Weights of a small CTC audio transcriber.
Data: trained on telephone keypad tones over noise or synthetic speech, 39062 training examples, 63.9 epochs.
Rows from block 4, named by matrix and row number. Each number is 128 + 24 x the weight over its row's rms, rounded and kept within 0 to 255. All counts start at 0. After the name is the row's rms in percent of the matrix's.
# mid00: scale 1 width-3 conv, dilation 3 (model.blocks.4.mid.0.0.weight, 32x32x3), inputs 16-31, a 3 kernel for each
mid00.0 095 [137 123 128 124 124 104 150 142 135 161 143  83 114 121 146 137 103 146  85 110 162 138 111 106 151  87 169  89 113 173 126 144 153 121 144 162 100 123 162 101 143 181 125 110 104 129 112 147]
mid00.1 102 [139 105 154 125 104 117 157 123 182 155 129 138 124  97 105 108 128 128 123 135  82 154 141 175 112 136 133 117 113 114 106 131 112 121 132 125 128 118 118 143 150 117 108 129  94 144 181 107]
mid00.2 099 [113 127 115 125 117 165 104 138 127 104 138  82 100 121 132 141 114 233 109 101 161 110 122 148 123 122 154 128 118 138 119  98  86 121 113 143 101 132 170 110 152 157 133 109 147 123 107 122]
mid00.3 104 [ 96 121 157 136 178  95 148 123 139 110 101 130 119 132 125 139 136 113 119 143 131 117  89 141 141 154 117 103 107 141 145 143  92 125 156 166 107 127 124 121 138 121 109  99 145 122 134 111]
mid00.4 089 [131 117 110 135 139 139 122 122 137 106 217 106 124 191  93  97  88  90 146 118 116 153 129 170 104 165 103 101 163 113  98 145 115 119 164 164 144 122 129  95 128 128 143 123 109 118 112 140]
mid00.5 093 [ 88 139 101 153 136 124 112 120 129 129 145 105 144 105 112 161 116 140 100 101 175 150  89 155 136 121 112 120  93 179 141 121 116 141 130 128  71  95 169 135 120 129 135  96 168 121 116 146]
mid00.6 089 [162  95 114  91 120 112  96 130  76 143  95 172 110 103 201 151 119 153 137 142  96 131 128 130 108 133 156 125 136 138 103 141 142 117 114 127 101 116  83 133 124 138 126  98 166 126 109 152]
mid00.7 092 [119 132 140 116 122 125 164 115 159 156 147 128 115 127 104  94  84 160  99 109 138 137 149 128 174 104 114 123 102 186 130 102 115 117 130 158  63 130 160 147 148  90 143  99 144 111 106 135]
mid00.8 097 [110 171 177 103 129  94 130 116 141 128 114 144 105 122 133  97 183 149 139 124 122 140 134 149 135 119 139 123 128 127 139 113 137 100 123 126 140 133  94 134  97 139 127 140 143 119  99 122]
mid00.9 094 [118 145 135 138 125 117 134 104 130 101 110 158  73 134 156  94 138 134 147 143 134 103 181  80 160 143 164 131 101 186 114 155 140 113 144 158 159 172 127 138 152 112 150 119 127 123 101 128]
mid00.10 105 [135 127  94 111 121 120 129 133 147 108 140 168 142 120 143 130 149  96 141 130  79  91 103 103  86 116 172  93 133 101 166 116 129 121 152  96 122 131  69 128 136 101 124 146 108 113 129 180]
mid00.11 091 [100 146 122 108 106 106 141 136  93 133 126 159 151 172 134 152 142 151 121  59 117 154 134 106 133 105 199 138 120  93 156 155 102 141 119 120 124  78  85 156 124 136 114 132 107 140 100 153]
mid00.12 109 [145 131 131 121  94 119  75 124  87 146 111 153 136 163 121 114 167 117 111 168 101 184  95 131  99 150 117 118 132 108  98 142 113 118 108 106 150 144 133 101 176 100  75 147 139 128 108 135]
mid00.13 093 [134 122 131 103 115 146 118  97  83 128 129 145 179 110  85 134 130 140  93 114 132 161  97 124 174 147 101 118  98 127 158 128  99 136  98 100 176 127  97 104 124 153 151 119 115 112  96 145]
mid00.14 088 [112 166 134 120 101 114  86 141 129 148  83 145 188 130 138 138 163 135 132 102 102 134 170  96 120 128 116 108 125  91 112 140 155 133 176 135 149 151 156 100 132 130 162 170 172 122 145 123]
mid00.15 104 [122  88 108 139 123 140 132 129 118 155 126 180 123 135 131 138 156 146 105 122 117 106 139  92 164 118 171 127 142 163 122 119 113 145 156 146 136 147 137 130 116 111 113 118 170 153 129 117]
mid00.16 107 [135 125 124 134 127 214 140 156 124 137  82 143 153 129 115  93 115 136 117 114 116 118 140 135 140 132 124 168 115  84 159  85 157 155 129 147 154 140 117  88 126 123 122 146  90 151 134 176]
mid00.17 105 [129  49 156 118 142 139 136 155 134 177 114 144 118 118 132 124 163 144 104 145 147 148  85 125 130 131 157 170 115 119 101 145 122 133 101 139 116 117 118 126 100 123 100 128  83 120 163 127]
mid00.18 097 [159 126 172 116 123 143 135 128  76 150  77 137 110 141 123 145 113 104 185 108 101  94  89 142 126  73 144 187 103 107 130 111 184 139 116  93 155 116 112 157  93 128 135 108 176 110  94 129]
mid00.19 100 [123 192 128 218 117 131 132 123 120 100 145 117 136  97 124 109 150 128 128 151 107 132 143 130  99 112 122 156 120 110 108 113 114 168 126 113 130 127  91 146 134 103 120 142 101 153 151 155]
mid00.20 099 [174 132 104  96 124 127 114 158 115 136 138 125 128 107 143 181 115 135 129  79 145  70 136 123 163 153 103 115 125 120 141 141  95 154 149 133  99 144 107 154 168 138 192 115 146 112 110 178]
mid00.21 111 [111 130 188 146 138  93 141 156 114 130  96 136 112 154 127 151 121 140 113 153 118 103 120 195 115 155  83 145 118 155 103 142 106 122 142 114 140 152 109 107 147  97 105 135 109 123 127  89]
mid00.22 107 [101  89 209 132 172 103 118 129 105 115 121 114 151 130 122 125 132 144 155  74 171 110 148 161 123 134 114 151 129 126 136 131 121  95 130 105 131 132 120 117 155  84 187 109 176 143 139 103]
mid00.23 109 [138 146 207 145 136  76 119 117 151 123 132 146 108 122 153 136  93 148 102 166 109 113 111 170 149 108  96 114 114 123 147 135 121 116 103 140  78 158 107 127 116 124 112 136 146 151 134 129]
mid00.24 110 [ 57 131 186 146 163  83 128 142 147 129 109 121 150 118 159 132 144  94 155 126 123 147 142 144 120 139 160 105 127 122 150 116 121 126 157 130 147 113 132 143 123 118 118 107 126 141 165 107]
mid00.25 102 [ 99 122 110 156 117 167  87 130 138 130 102 120 165  81 110  91 146 102 134 109 161 153 118 138 133 132 134 114 147  83 120 140 135 106 115 145 128  88 118 140 146 112 135 119 124 170  98 170]
mid00.26 106 [129  91 169 128 169 135  91 112 167 122 115 138 115 113 114 131 121 101 156  98 142 122 109 156 100 127 126 142 105 122 175 115 104 145 123 144 121 128 138 138 120 138 154 123 119 127 146 143]
mid00.27 092 [ 75 137  98 151 130 149 135 127 114 105  89 186 107  93 135 133 139 171 104 136 122 126 124 161 141 151 136 154 121 140 117 114 160 162  76 191 114 139 135 125 124  85 103 144 162 139 143 154]
mid00.28 092 [113 115 129  99 120 135 127  97  92 136 137 121 168  92 122 171 115 150 200  78 114 129 130 160 131 112 124 119 159 114 128 132  97  94 102 119 102 130 145 150  98 130 177 117 133 135 123 147]
mid00.29 096 [141 117 111  93 108 131 124 132 150  91 157 118 105 189 119 118 123 123 172 102  99 130 111 119  97 167 128  67 123 168 129 164 133 120 144 119 119 106 167 124 117 143 115 162 133 128 147 137]
mid00.30 108 [105 100 194 121 131 100 123 115 144 119 119 116 114 118 115 132 122 107 127 114 113 137 144 126 148 118 139 126 104 131 125  99 143 138 143 173 134 110 111 104 142 137 108 121 164 161 132 115]
mid00.31 107 [123 104  91 143 117 177 135 100  93 157 115 140  92 147  69 112 102 134  97 146 102 125 114 122 136  96 123 113 156 107 114 146  94 122 116 103 100 133 123  88  96  78  92 171 127 133 121 167]